Rows from block 4 of a small self-supervised image encoder, named by matrix and row number. Rows with one number belong to one neuron. Each number is 500 + 40 x the weight over its row's rms, rounded and kept within 0 to 999. All counts start at 0. Numbers have three digits each.
After each neuron's rows are labels from the 100 images, of 14848, where the neuron reaches its highest value: "top examples" is what is common among them. Only what is clearly more common there than usual is listed. The data: rendered solids tumbling over patterned floors. In brackets: how many of the 100, against the usual share in percent.
# fc1: MLP up (model.blocks.4.mlp.fc1.weight, 768x128), inputs 0-127
# fc2: MLP down (model.blocks.4.mlp.fc2.weight, 128x768, transposed), outputs 0-127

fc1.155:482522520448484459485540515460542513432481520472524499475479552476487527520530474549463576528545515483503521483429469546441446476559526483473478529509503537504527530576467490371485502495446494476548516500493575490542532519538550467408567565490456506442503457553512506508475511509454504570567515553478481530565512474501505474504420402541516465498575529469520485418529510555539428506456
fc2.155:443551475568553486546472426486457471516520472566470513544538454556517500519558538474486534542511547457512485509443527456475472539505553460466497506508493565527563537567547531616549527477489504597506520512488511436524479528480491555469547547480451531507447473560489533549530465425531496530501516564574492442540492502510573510630523430473499503472513494476493501522500549534522533505483
top examples: count: four (55 vs 23.2); red object (52 vs 18.7); purple object (49 vs 18.6); its colour: red (26 vs 8.2)

fc1.444:445484438515466463463522496450453490464496480472449599615481557526510480537509540525533431458558449571473493491540495487516544446553418537429523484499553542565535502549456483441510461473473550526497463472551512513474473548565466436461544466550486483533509524564521527455480519533474504502531465450489584521455489534451539484477489530510571430547503438459481505520475504550474527529460
fc2.444:520532525471526647489481532513593559479484479469536546521483540480488472553518489560489567510427498478464488538497489461492483519494523532526459566488493537473547501471504549532547465510539499481536486476480579509535519511547460485491572500466523473525512476572455522554505506502499598522484491551460530597502500543527423440491540454528476392428503512598519504494517535488555497558502
top examples: pink object (39 vs 18.8)

fc1.383:547474514501551513522517472536469526528501512449440558494514540487525527451490493497495510506490435537476491492506480538520490545459543509465540493469440572505466580617483431538487491484474525514478492508504472477518491434495519502521432471508542487452502525561438572440480577535520510483471540475589476584451438525490563538411494534472493477601496376463467521505476485537490565533473
fc2.383:535477525499501590529498517464472426524533465477506498534527549584394509497470510519534530519487445455526482451447407497528450533469474429537478482485475450428461475551485466499441454549466559568554485524472546505553528441493473529529541503452474508524530491537559555513519499469532559476513518443503466552515473552488595440487532504522573535462513561533499560487513573503532507542449
top examples: light from the left (53 vs 24.9)

fc1.531:491504440506439492474497512552531565517553490491508513525538502472538547398489535519483520522534503579560554520495526484498496521487464535470536514484465537472526554509450509447479486504474497493420468531496454483511512467503402521456485494588506490521470445550449486512511416503428470549473480461593451517460511509515496497505532513549515563457482383451562455516463622516576479535520
fc2.531:553530505474433455534452499515507390509462547432498455504521501622473452494518468497506576455445524538497531557560536511476447518518473489523483437475529479570457471573513411562502524481487480505451532505581501529513468482534479505521525534546440536522451585531507567534486501533498558455497455547419473560537488511513484506492506468535534502467505551493543470554517459426480526520456
top examples: blue object (41 vs 19.1)

fc1.648:463460543479505492536515566532506498527522478508559529557575428439515467464504491482521499528453512508515510428473518515478489536503576467493482469620498542456537517534512482476465577515480442485505459534508574519476504545563517578445574499486363488472531470429458468520474584477506492500522491456509509463461495436506527520463500481561502527526510512420492527453425524512486469544580
fc2.648:452475485543455471483438445484453492484523509472481450547533428645457515516483483520468490547467530412495534461445486499495468542540571441512468507480511428500509509522511413506532434453542573479489528552515428506522518490547493537524465574543544526534477511546495532527456445473529545511516451521493536481491519509506589482507540511493504481484554517556568495517474459577488551413545
top examples: blue object (45 vs 19.1)

fc1.311:496449468480530479495521481529465520458504526505509560490507466545495505537549517508479536543535493448506481517535474487519579471573458448486442427484499517536517534537557517613526546606554460522522409532449413492514473482526472550462440460488436520490563466380503500537492504516526501560485467528496554518430499526473563508451480516470507471484439509523561446529492543438512451547521
fc2.311:468474384549486541493440538525495507504513497504466523471445426496448457508479531505473544487573461446484505519494519495476440493472502529520443495519465456477472534546552451531549513547499450414480420457505557564402571479469534450521490477506527600474519460448431489486470531421531505450421486490506568460512483462522490472461558462559417513514520515524484445518520511475514480485471
top examples: purple object (49 vs 18.6); red object (44 vs 18.7); its colour: red (32 vs 8.2); its colour: purple (28 vs 8.3)

fc1.245:534515511561464487490521448543501584482464477543505504542489488486421524504515596487482498428499505537456501502435496506533482471451496568461505561595480482497518473569561529521523510548411445423476466483516498534515534566461519464469516474522508524497591507536514371474502499438472437489466554590497480481496499482506528506550454496541498506451500539470479418459536489477527557442527
fc2.245:496502493466485448488497558541553527505453558507516582398535526533507485479531495444408469475494442537480514499506423543405547505488470533522517472492578513494489508499486483528484459457573530487495521515458503454520457620551542556492562540471486445521503536483522563460553509465483474493536534508525502496501510453483489445497503502429537446583400547493514431587485455474508491484501
top examples: light from behind the camera (60 vs 25.4); white object (58 vs 19.1); its colour: white (39 vs 8.8)

fc1.511:499520513562514517463501519483498482472498465474479507538483511502489578547549482537498504565480467505470438487520571494525509465528469473461543481501480499532421482463504522518457515481474429513476546470514363446507561461504475522519550411511430487486462539520486509494525510495524448544509574476542544510530461486497466545514480366554601461411509562541524524465568507432516525502566
fc2.511:438414465456471496477526536489475642478489525525515509488481498505507507546490534520474504518532534449518523489544492577595466495513525596525519529451514441537544513469475507530490536488444413446483572407480443523536540480541470476497479476507537509548510521554371444539538491530440498527513529544499454411520496536506560498484473455518477497499455514452470514523529519511469491450464
top examples: blue object (51 vs 19.1); purple object (44 vs 18.6)

fc1.296:482508536497513452568454540560498534532502497476524507533499565471502518493525460513487545508554447527486507462510552461490513518489544475476564520488475496462488471546529533501529503488406522464526515486467450498532524502526448508494332508553500423473454468495591484567500426586474451537518536443525535506433532497505510522529471513459555477480436434436520486458522453496558538591548
fc2.296:539492513490503441462495483490560459471443496483547513447538509529550555478472421539483520547553415515462523550535510540470531567532502551494460488486573487538496588597537492578473576515466466519510480544517491479603489497426539493461534521521460494552515519543607494561565522518511521481525516533512538474519546461480563515516495490512455430462530457446490553504537517524566544508473
top examples: pink object (39 vs 18.8)

fc1.584:463523495527497546457503573502482525572500526455468440458508479484471471432478497485459502521548504500527586484466517515567502492511535432433527415468448469537501495474516540504493546518494594479478556543504522524515554463500410499472592489537530473536423444547518418487592448463504489500545501496481446507482539546534430538502551497474553479512524605419524474450509547481495505518497
fc2.584:577524514471490460528515548495509428530523513530519580499398573535526515463516543432523502482510482504476511538494513535477499512514442529457444533494534497531435461442603473495532496533501482476470534530484483454504546453442580559490492541543495489490455477470494529495498553508388487437497485495526474508463424602509432490525507497555525586495515583469526518487423481445505495472564
top examples: light from behind the scene (51 vs 24.9)

fc1.140:520517504518490471562494540462496460502599484471549468476415540475544448513492484472441500491484441492532531449481534602459434538526507498488496503581512504443522474457519518461457427376500496499460545468557530521586502491561509481499501448575470510527500473510541528504478490462530529536530512550501469489501501546528508520492498512522542531508537528511507547527576540511433521398378
fc2.140:457569495568537436489524455524520418534539490498500555497406424504478443494489580566587570547482565508535525465506518493470517475502557491462488480581525527517554494513487457423536537464492511500466503548510452468442535475500484535492494510515531440416514512461522466485571446443509497479494500507535587529497439488542495456465456478471507452507486508431469444528473550579514518548460
top examples: blue object (43 vs 19.1)

fc1.635:497557505468450516499521499591485491440504465498612527466459526523556637474471522485533472475473347503520575518536502505462556469501518458429518469475432486526510487506537470473545465456496516461514558453536551548518526463539525461475528527449460459536499454493555471511476516484445489526446476510544460544493535479499540539477494564449517450540507469459506479481481451493447538457458
fc2.635:462566441511515508494451446511507504503508439463506497551444540458506489531509498500445517477473529477532528464467456425415515537566543518417485419524479513546486523563529462509509570539512525513522464547490518506560527528524502528504581469547487542519436516537557536526538517448422548499466563528550480540478483475480507516442476549500590456458558450487457507477522548538550419590548
top examples: light from the left (68 vs 24.9)

fc1.424:465468513520545509494447487421484520486602477471530508498443503524466575518549427505432485516499420499504526466506470501524474515531475495507432532515444470527517536430559448428498509455551462553496484497534466565549443466568499460444461534523489556480555559461500572567534515486501497558509464526485529463530461593498561519528507488511466469596552491535527480470539567446451465515499
fc2.424:517507533514453440524538616520467480488471544460464506468496472500533524509500498465582521487527371519525530546517513473500521415493443543422502580536588574569503489455503468565583527484473543438467507498490532513494495502460492434489490526507545463522529481507505507514473560505573455477533475493516491507439505506471519543480535466504490483531534487579511475543528488392544428507557
top examples: light from the left (51 vs 24.9)

fc1.501:482510529545555558477477531522496481454449493539500567522493475567500483504568462478477467446510499488445472532460510494504539480448487518461494527483496508559543550527474433492534515559448525561532507502481515492472505479549446517530532448489451439449471646501484525501429475500456470489558487492504520421573463435455488512501509371597560496464500490493513584499495441504540479447518
fc2.501:465450515570454530521524519489494578506521567541470455493503500473531524500497548576435547490457561563477471532486515509568516466485512575489469480536471456498539516532485482531549609453444454531523600494515497497475567569524512464557469549461599479535507506484470441532483479510528480501491534472382465441509495521493513445553507456538449479511498535454513550549543485450508540447485
top examples: green object (56 vs 18.4)

fc1.69:565522517492572542529509472450484528416546600459536501493433568489535472476526488517524537545516489532496554536489527528544459516522509515470516459475496588520405567503523476461464487523486497508498492514547498489536482443495509535548578504543459512509471473433510524471512440420474501510482475493467461567332490500485534527433529522502476568495528471485498433471453558445528470522488
fc2.69:477560491550509427559409469552548403475441484473521477511481493545473511460547438575486440534467421518540486479500535495537447491511501491545478476527470525553462528480470519535503519496478525532525554500488488520511533512505542504521472523575465521517468487456496493486511441479409564534503523507560432502513547456471466527588412489520599567497522457535488540524461536424483576538480
top examples: green object (45 vs 18.4); its colour: green (25 vs 8.1)

fc1.646:515444429497557530469496504498486535519514493426526551492476522549503484524518440617478486442552427535443519541456455521445546463526509464458524508587433503502458527511546537572525469467463434426477488553484467531554505416517511578472553477602482507482479517465502499485515458490540474451551582527484563508438513527512503487468473487471566533515469452459529501481469446504529535522473
fc2.646:488509606497428479501450441446494421495487471487513509445479558482479488537467522506510484518497509411445518509518503480520493527466447537508534447497518433546529465407434432518494578492459500519496485491509489489548459440516561461474490478508421510460481499517474481538528526453530484398454544495482458435528535540495551458449445494506534491442546548447602562525531567555488510480523
top examples: count: four (55 vs 23.2)

fc1.514:468531568469566414494517525583468509458474528526496465437578531514529559527529539494448508478435531418514483457517514471460446429463511499482521553528447474570563517491450455477546432511452385503567535499515519501480537495466508477476556557490513483452535552460544470581551455445501495517493543508479531459572487490480520456526467518536483548484519561457556513522448537456526492495503
fc2.514:535499480573529567494523501549478526510530538512503476550519408560542544532496505508527500555552578492451440539508499459498520537607523510541541496423498517482511486515514450511456594500506544459456558501515519534458546584559543551468523491454473487474502538514482471528490466537480488554393473497431503512613477515538475459553474509495455438512479410480529483521547437510507494489492
top examples: teal object (68 vs 19.2); its colour: teal (45 vs 8.5)

fc1.417:490550514530512452520515563427479547516534519495522558459509510471564473455459508560496427480454516421572517485469513520436456497465478436469515500554515493495495440441515450562483519427511512469455541343469457454496498496530497434477546526496474536489397482486502516526496521438521478532527536459485526496536544456530515542546455521507473506516519427449558468574501502453481529535440
fc2.417:476583445520518436470546475469550429484514487476467496495487506470492510444494520520529493554491478473568485477531533496456471520554496493486479440503452481517478500524526404469564518506501562445480513480547544519499497576520605447459493558392608547524520534482461501481485472489508518478460512516553455558504468581547449579481472554540520520402472529494513442521478480519461550546520
top examples: yellow object (43 vs 18.5); its colour: yellow (25 vs 8.2)

fc1.32:551406518548529557484578553516550477478540522479464556533537459453529520447612525451492461478469503521527446457530497525509473524517500505439425544452515470518545457486511459484527425471503599495480491475477508545477474549500557583491448559547496467476449497551464509455471564447567514475567537567505432442447510459544501475452496530483489450514549476457473508526521530505534505491489
fc2.32:562506459538521574563510549568466487530486533561488545434454498506542556533449507478561474453448541500527468538501467483443526505464484518579429483433472519467464558600489498506488476416525487487546464480511510517471526497523481579550531502493591560454576460530533498522464485537533508494512463423464499470501558508499542508632510523472496472438550453464509509525504525463503519518471
top examples: count: four (47 vs 23.2)

fc1.168:524514499511486495611463437469452477468507541499407517515555399511504419497492562507479481567488525476452445526524530520526493479478546514475501471458496508438525498466556565559494619523522562540469479453528552566480447548524546606525435451519492526526538495543468519508504568497508500517476498498465539499482543522550528504512522507426483453534502452468501456508525494503509556458414
fc2.168:501491435450525476482515481433557539512481553475480512495463546522454509385504521458504523515496498514501522548550416451520518463494529443474442490506505512401453490555443515487501354450550443473499477470528537555476480477514500529567440545482470502468500483497517479494525478546468484466589471464439537468475478502492478526419517506511493479492449518523441459465474403463584467465517
top examples: yellow object (41 vs 18.5)

fc1.419:406504526460488538509470499522558516572601456561516519469485558540471526532454511494476486561525533441438528485484477500499446502522501525451505475483464505477510540584509442477604514440520517491564523504500485469478534485532531390453448531541519493451550490446442577506451522507497481594531439572466540527493474527470558460487490555496452481521446511520489486486527550446458491490442
fc2.419:508498452526502516477557599580534519558469508424533568510519539500494543453503490486558538449538518504565429496510558485471548440453416485468538466499479446582481427496514469525504539549476476476574489475528505460468529440508496497537548472487415460462483418540539507487500519548520543472431476528542516433484516493484437560540472458472525529468532563521569466528488521503540448468472
top examples: red object (53 vs 18.7); spring (28 vs 9.5); its colour: red (25 vs 8.2)

fc1.735:544495435509584497527533508473492530550478515529505553457492537506553497443481530496460541503465514523471519562466511533458504517602520462477471488467446448508491516372503522529519543433487513468464526525485522530519504489511553546495457396515479517531445482496481504563597433487508412411449574525520473464520602486501500526525429442538523496481452479497483565496486459486467520501547
fc2.735:505443526555526513493512513528537544471520502447520537484471572458475558456570487518396539522525470501504508542558553544502502508460473534456548445521522437508520461455504465521535539465467487501538466416426555412532498464478585469507531507491551488554443489508523519454500504566490451450506443594471511515553402519539522448474537495485486410456525537477531503489525439551514488447506
top examples: count: four (69 vs 23.2); white object (54 vs 19.1); octahedron (25 vs 9.8)

fc1.651:453454501455528527508550568475531525447555467522499543517598507502518568528518496507517545521554589447456508509524514492531503471507507511454457575426423529444482486485565524545492498506557505486455510506490506501517485483452588498507480462560431612490581529506494532502532475453496478540535459526435544463538466444453492492536471545492527486469495554411465515486487462505486421568438
fc2.651:508534462511507512515501492497462485486423495476455505490604499477468578424547467428447410521546471458600463531531508521415401433473461482509504455520492542553498551513471460437535535487524468432436497528525447595463468447511492482445477483445510541537521499490533479511455489480517501526497496538474473409553457537562508516533549519462433481488499469520547459526507509504508543486470
top examples: yellow object (52 vs 18.5)

fc1.439:528486515517479444524476482485519534508492559474494543452443476533461528511525482484497511500571529497465585543457506547392553534448458501471537520508485400421536479489516506478530546513455547530543505535519557434517539480482503496525515502477541560497494477504510450505471549484528432507523503520536573492572499511449467466549577466489544599538456447508477613481525397454435514499496
fc2.439:499485500528599487510492582493460520534462494521538504528515507409541498554487441472498526500542560526529494563509518546462566523506548524462475520446491492502467535507488450499509501483575463525475555550484462506542446462471529506503456492483486464470491512378539520503516493489431456504543490520421521471482511472575488486527526476549470421481464576482477628466609588527497486509527
top examples: light from behind the camera (58 vs 25.4); white object (45 vs 19.1); its colour: white (26 vs 8.8)

fc1.223:525476557466511485534423476477528553512475541455541568410533496494446430553491474515508465409566505570546513513520512465519466585555519517420439539455487452533585495452527545541518503504428466506479517514449484474588499520540481563497531476469519479449551424511493462548508564446506554478502446542522508498494531488467568526503459459465498467503519494503495494446553439445500512490554
fc2.223:487527449525481486503456421463556545496458419484486517524480445434464515448539496449506457507560540549476498455454500540455566479468455485491510496491513451488478525463472489469456463484549524540470595509390446563457489565586475473503494520469492500483505516446452489527556501450436525480592513505489531575487466500430498482515475578553555456516481523512455529496572520483528504507590
top examples: white object (44 vs 19.1); its colour: white (28 vs 8.8)

fc1.722:566523433499522461404498536508487606509496559452530437532533527537518456474548445517467445477445481491459533513462506538562430599450523410545476463539477507464475527542535526495495496489517524512585556497482459480508444546556529461489460524491443520505467553524490545521531465478498454438459431469575488541490460521496492488531516576515500529519448517499459488484479478464418554484550
fc2.722:470524546504502582513488491447464559570498527550558447549557522531488456470534498487455487490487454504473474472575520533452551535493494450528478363519535414513501439458490456573547500518480529510498543448422527500486488494480511483517433470497473575580506476544512460533439439496487493480494491460483475491531544425528516489518514500492448482507562565524492394500513432537553511465535
top examples: count: four (55 vs 23.2); white object (40 vs 19.1); its colour: white (25 vs 8.8)

fc1.607:506453490488463450532545493481469514491525472468519510500490519517468466482570556493410533538499495419523497443493446467495479557487536474542529497562534453526546436530485521508485513534504487510522435550521481457471537556552467484456531470629487445515514485469482483413584457424554513515560519510535481453513556546605511587529528463491542527532529479435512452531490517444451528501433
fc2.607:551599447485448445484496472550464529461549462538551490492466507452497509451512582427494444556510554535538435486491495526473576491586463517517507502551529510464544454503479508451473440469538494403520501483450441500517469478516482531448452514504500512451518476486509553513526468468434480482484533477472499555490436476476490533494493551482470444537441572516513477461448452628502494551563
top examples: teal object (61 vs 19.2); its colour: teal (34 vs 8.5)

fc1.363:433486494542451503436514342545433523497505541524482485542495437536507418492479538484504466456519477510509521485511514565493490497462516531443502476478564514456535531412448493535477519513503457587486451606540582532481484501536494475556400452486497512476469573473538505533499518469494485476525541520525498489552501533479473531519505428498571488552514525514484508599541498517475467455491
fc2.363:442474521526532471485476516598497570511529492555530502518480564490450492508491588467540434583471566535467463519534497427491503483531518475466507489524450457523483517500479540499510495469473543490489470392495506455521508536481507488454445499467476551501512509454541474484465477422429615476466506487508491499462472500544492488506510565529529502399548391532465496500521463548483544384479
top examples: yellow object (63 vs 18.5)

fc1.292:503509537535550543525568401485486527495482552497561510450523464555420536475473494452478448472511541509491443530501558578429534466491496522480526510471431506518463457515485455514448503575476553492487511499531506478481488519491542472505440557426489565533543526524488559510531481471442468492484453515494507462479475470593415438554568571502472522499541444472436475527448516414563502532528
fc2.292:464475479457506540486516455428452452551464517569523493484563431489510567598534550465496510495449497465488564544514513606443532465446521554430515435507511564511475583510539509468545442451552497507543594546499464541480480472478490520499487579547464462481520528497468516476499449542498475496488494410475480490555459498502524447558478479445563482532477471551467461500515533526457530535495
top examples: blue object (46 vs 19.1); teal object (39 vs 19.2); its colour: blue (29 vs 8.4)

fc1.621:486467434456517431495480437418515604484555531510479495523506503506436547517426492508491477528532509478497539510529508467501459488508626533495524514471518486474524486525494509427467490562560484512555538569582585449510495511454582499508512529488489458516539511508527504490510487528491441483529528417477439543426539475461542501468537510537449510535457477436463501443409495496470519588468
fc2.621:493522483477488510451451532548485491502488471501486520469468517501585431491433416500554485490490548484486552515520468501507437453575499486518538456473430519541496484495464499577602483535476528484468424481546377532514515513500472473480483488473469507555485481511391513515452465424510482558455509532495494529512535482593439512518446463493495558423498505467523481520515509466392486527564
top examples: light from behind the camera (58 vs 25.4); green object (53 vs 18.4); its colour: green (40 vs 8.1); yellow object (39 vs 18.5)

fc1.376:508514586599496480489448507585531526485448513545482485497524511442465627523561546484459483501433402458555508479518493470473511497531481506470475523514520534475493612560477472464478537425472504512529519513559545427468461458531491474456522550485489460493560455445538565543505533446443522473535459456475496501492486501470534467576496500483527516556479521411506500499533484427498493478507
fc2.376:507499437495507480530541526517469539556462485492560551539526534531487447457457484485460440507422548514534594483479461542504560479584450525527554522514493509574529489516507524469474524511524519532568500581490536568488567463520455526574568519493525487510542518519526470517518485519448544520465420506484588436573572476467529514468391541503466527495427536480466499471485488508519449457540
top examples: light from the left (55 vs 24.9)

fc1.360:505479528529514449535516527495496541504485497520480442490506487507482498497500525462511533480493468535553478499509519540480465541529566507516483503511513475441509374461510539483500478557559474510477567490552499475531448652414486501525561439567521454558484447510531420474482496489534484560449459480503462491474488533473518552497486490526554432463598499590514502518462478525488557491379
fc2.360:491477446479538503505556479556515518526468543483518467554488446502498509439512467472460492501503485551488504479504546499455573450529421450499503514548554585535421529459538512455490532508567430457516495600469474498534491537455472446496431428527517511516500516414502517458522476464502493522411547526497467545472433469495469621480499579442496530585464506515497538555472484502557530475512
top examples: red object (41 vs 18.7); its colour: red (25 vs 8.2)

fc1.400:511469494510472488501494499484549545500501484506467535428536537542455507494537500485511500511525469534509512447517551431557555489549499484488540476483446480646435517464506488462472489506603496518516491428523439578532581459479530512455545491577503512519491423493522425465466473544506523545467449533560488511385512478445550523510471559560424493494519496564534534453518478536458518516508
fc2.400:467441552474475461468481489563442489503453518565440537494491491469492561578464536404485474503464495507482544485490578460499426559514504447594455526498507521463508492511526541480551445506477536484477533473503458464583432525476542503440485493451461483497507504539551469450458477490455572479512524464511494501510494426521512522564515592483511596493449463467498497477469480451493559604462
top examples: light from behind the camera (51 vs 25.4); green object (44 vs 18.4)

fc1.613:470523462491533496487503547507521507578472505555412533496502464495521567477527580570464556519514512442454424514496573517550498460505511575478585474548439476455516440473443503479510481458529451465528499567547550510542513556425443539444470553577507491462511506476420512522499476540550495450474514514482437511537507478453465460575488521524465461491517502488459503467473531385480479517489
fc2.613:522538543463537635460521535540535520513506537533457532510532435504582534502511511483523529474624545531497445533511544499509510564557524451520576502412557464451485481430510456483455520482513522464503494489541513500408508469547479535497458493536498446460445473453497461520500532509517524567545514587399490503509475526500553476482470505458523455491493529426509467437547499500511456496511
top examples: teal object (57 vs 19.2); its colour: teal (40 vs 8.5)

fc1.480:449524510597515510507528479622483528509491527489507497511524484525493549509541442462503494498497415535542470505511536437441538410512524473438492458470477496555564525488494450418558534476525432497553513487492550519449500556592553502557491489438480458575465478484500522551460450524480496429501548464482501463530475518511467450460489469521535483511553528414522484474479508378493508518487
fc2.480:473568503503482496491516477525537475507494482525493483477507535509611517592439527459503564466454599502479486507443470525493551524541497503486556524485483532437494555552520559462470543529494575546553461523492576562554488513504533482502543514454446510418541454504475410552509503543464537552477448465533502498529536561452544462474469557523542471498453455456490495476502473587583537502538
top examples: light from the left (67 vs 24.9)

fc1.407:558515527474494462513468528499460582533521483514529509561468490513427539458499477486508480492499453501565548504509505551447543508459500423481518469526572516497576440514551478515337526482482494492481535503467492460485470470489588496551506517469465519533364516454489491491477563467525475511503566495540513518524530472563426576499498522541497496599494464486534505476482491490515464443433
fc2.407:497572429521513510501527549487468445501488528479494520499476503476512508540464522505508485535472503482451525516549497526509482504553543510457435528544372509451471519498490444454620478528522497534490505532535485547542435460461521524469534551443537498593533571564492472448523478494518513531446594554537455501498514576542453546465538553542498496456479534511569537497589445541438494468526
top examples: light from behind the scene (62 vs 24.9)

fc1.312:465496546481448485460457571515477521499457445540484537570508442452532496489504494525541593467483410537538529459479559543507527484515515492504549493529519455522487403449444506485449418564517454471517473457584474496489535488496444554446452503580480490487554500495503490476546543588488416567501487457460490461491486478497480530520483584507502453556475529513478514478482551532458591533539
fc2.312:514541550437507479466553457563520431425498552526532535448500545551474472498479452479481487475567385498426502500488517545452468611551502561472543535498543478487488510456492480552492488438453498491459521485553515468494468430530487488459483473582519471553420576552577500500477522495512502476529558524479505459510466482535512523506508521473509496503553487417503574452509454501474424556505
top examples: white object (43 vs 19.1); pink object (41 vs 18.8)

fc1.338:460503544519529507508489599542526498539485451542499479531526446512521490525564448525484484544514449503467537482484500491494540408490605538464446502487457515485502584476462545468495555515445536527516517541458520460446535530520484480467390451489492541460490500519567524572525511501467514482560457523488508517546482516480501489439459419529472429524505538533448474475526485559452456645503
fc2.338:534535483465493498433547429481466527509520598472493455464550505500474437462437506530435501574502453548461484476457484513498419568467483509451513547484476442555527505549531521510469458526480466489483536453519462517428487455451472462587493526448487537467492430521598502490524513555487492571519445549490491520500426458566497479529444562474488508456469465503538501537514556529396535500480
top examples: yellow object (61 vs 18.5)

fc1.361:472425453479543521496458455529478483521545551497558499545494491451418506457507588513476544538497501502413522465475500471492518511510554542476611480555460605547499501426481537502510514454515569487519477525447535570501525468508474507490531467444495478554561442507493445503517512490497472553454529427508558487477536509505519513467581445549572521468513436456530479511460528478475537460591
fc2.361:505526468524448438431440491496483541474548533477490467512517452541505504459518495549601555492415459438528494472481470539462423454529472484524493462469517450487501517458487504556445395545481445489471553539448525441467500519424481528572537446481539416516491470518501467478557528508509502450579470427467520455465584459485556499479469456508489491493540492501486532483456429503478502432465
top examples: white object (41 vs 19.1)

fc1.160:478455454462515451476521440521542522542504496531480497433475439470567586481517505495510432533527495431458469493565482559495549567490568516476574484509459503451470518466434477534521499470554473555493491555509508505455495487497531546425577552570514566462548459521477472548544549519511455489490466474554448486464468492558560498519390473535485490469512471512488503507418460515422489563476
fc2.160:570486466511525502486449489535499540534491507472445494548511490508507532469472455458508542538550503504530446493549537474549452477478528474536489482441482409479487518429572454512448371516548416491466457582462489534473489441526474492477581495561459507497469497542522519520444578440491515494529517576444511457511484514532567484508494504510451545541455434456534496432475507545543451560556
top examples: blue object (41 vs 19.1); teal object (39 vs 19.2)

fc1.354:602454509421544492487518538501510550485536475480487495510539489507420479452519449504532487517448481468565494557384526488508468492540522471494513514506519475438542434475499531503459547568417557477479445511518492524433539556518522486529497508503509568555489575535527532527514477571479451466462463541389439494484462524497503509518460556537524482511455504493481551477529565422469553573524
fc2.354:477445566503489560473448482491467428502452472453520591504537520548449459553555518497588505558507540455447500552482503532558474553527532536494460509518500453459550493461528484538539440505519498507535478486515527493471497561417592525548491477494453456439512492455528554537536472485484497607477541427510436530485443476516478505556498514550469537487491507492580510488485451531399533529471
top examples: light from behind the camera (58 vs 25.4); white object (44 vs 19.1); pink object (39 vs 18.8); its colour: white (29 vs 8.8)

fc1.406:524511506471505456435485566464540473466496452560457536500596509505425555471529545529481428515468494519531497498537473496519479515466529536482447510494496502423502531404544501485471416539572489493505512467524450447476488507485438507521481551584516444594498515498507518540520535513493498523455562432490463506417525553570562508491525500503510559461526474458485431528458513517427553588545
fc2.406:505485423538471469497516509476411536503534526454515502556472471508482520505416507545564448450522433507445495424534503465506533539498473492566524565487455474453402515471548498539465500499474514416477520475530527591463532450522491440517537463462462508554526517582536557498528531516519480568511522456452423537443514486530487512490508485446490427476467500472458432459517390492526518526484
top examples: light from behind the camera (55 vs 25.4); teal object (44 vs 19.2)

fc1.52:484538509488545465533506554474491574498460535478476498481463504494527576527564502502480474500570481438498473484547483561516441463570476482490413538470506545512454504523519570480491456523558393480569516456429436437516527485515505529466547497487493478519509433485466453523625542483543426532495585476494506461476535450464459504460535476503502517518557512525508488494433492430552494559556
fc2.52:505524410512415490515441455472530533516544561453474474518465501542510434513450471503530500494532594510493498497494530535477453504522543558498543455436533495421451423427499447543514450497511474454539500468526530528504482536526493492482433476475543452486483504444431491518533491563506513472438562521463581482487506473444547553492443498532467483569408536418523490500476513490475446413530
top examples: purple object (51 vs 18.6); blue object (48 vs 19.1); its colour: blue (31 vs 8.4); cube frame (30 vs 9.8)

fc1.582:594430562461540532567522509439507499545499487529541513499549534463472439449507425493488537511480507479472477528475461505460507511469538380432508485490480557439511447534507482553478549486483548475454473497500516503475445494547503523558458464497558468475502456498546558567613516486533417466473521520446561494522498463463505569537515475409439540515522531501548484490481509419527520510489
fc2.582:535499494551472489530493478467490428507529538482561500560527458480509543424535489491482450500508524472506501497537470544483445534477529545491467444476502546518488514478504498522511418465537374486471501469458526530510514467536527500531455487446435467455457518450517544498449450509416496434516552475520552507549413391481517490531449545495475391401465509492480484476520414555528504523456
top examples: count: four (47 vs 23.2)

fc1.446:523503511542507445501464521474548587493550526476567500499507468491505492516496578517493510418532531438486480516545496513597494448534480509477527426535501587492530545559484457392519550564486441502463566448502585462529414445507471497485529552533496497529553508497482488509489447417460487562457404487470465493429467495546485540516546523534547502468454498443520487454463488489493518511484
fc2.446:435551494504455460573499510541576420574427534467516529509525483555504513493535497473545520507400511526541503499504605529554426454493538547533486498509501472467464548565492449571455491414549458475479430470527510553533557496486547567503456466490479494521507480522533515507490513500519474414576475476554494486492563499540534498514490523506457397494533494582482472528462499488463506539495
top examples: teal object (48 vs 19.2); its colour: teal (37 vs 8.5); cube (28 vs 9.8); its colour: green (27 vs 8.1)

fc1.233:534520522472509472480516490455552561493508493477544486547456520507438531504440511485458487536484515555470569451512526505453408517415449514504505501486524483520509540596477500545508477491470494462598504505509422572488501537485527501536520487446448530458565496593496507478510493438433486512530538523515515455522496448470564447535524533461541449549459380470562498473529486471516591487577
fc2.233:459508548485509469567532492477454432462402452531514510529584602543541535490543527507518516519480518501459454471410515474480457506526509524424491518551498477496515471603478530466494553524434501504521556481476477480542521560492507521552568430473519509552429535506497591489509475571569495432486467422554509472550519529481551485451477519495522512449487528449503480521501458506560443500502
top examples: blue object (56 vs 19.1); count: four (50 vs 23.2); its colour: blue (34 vs 8.4)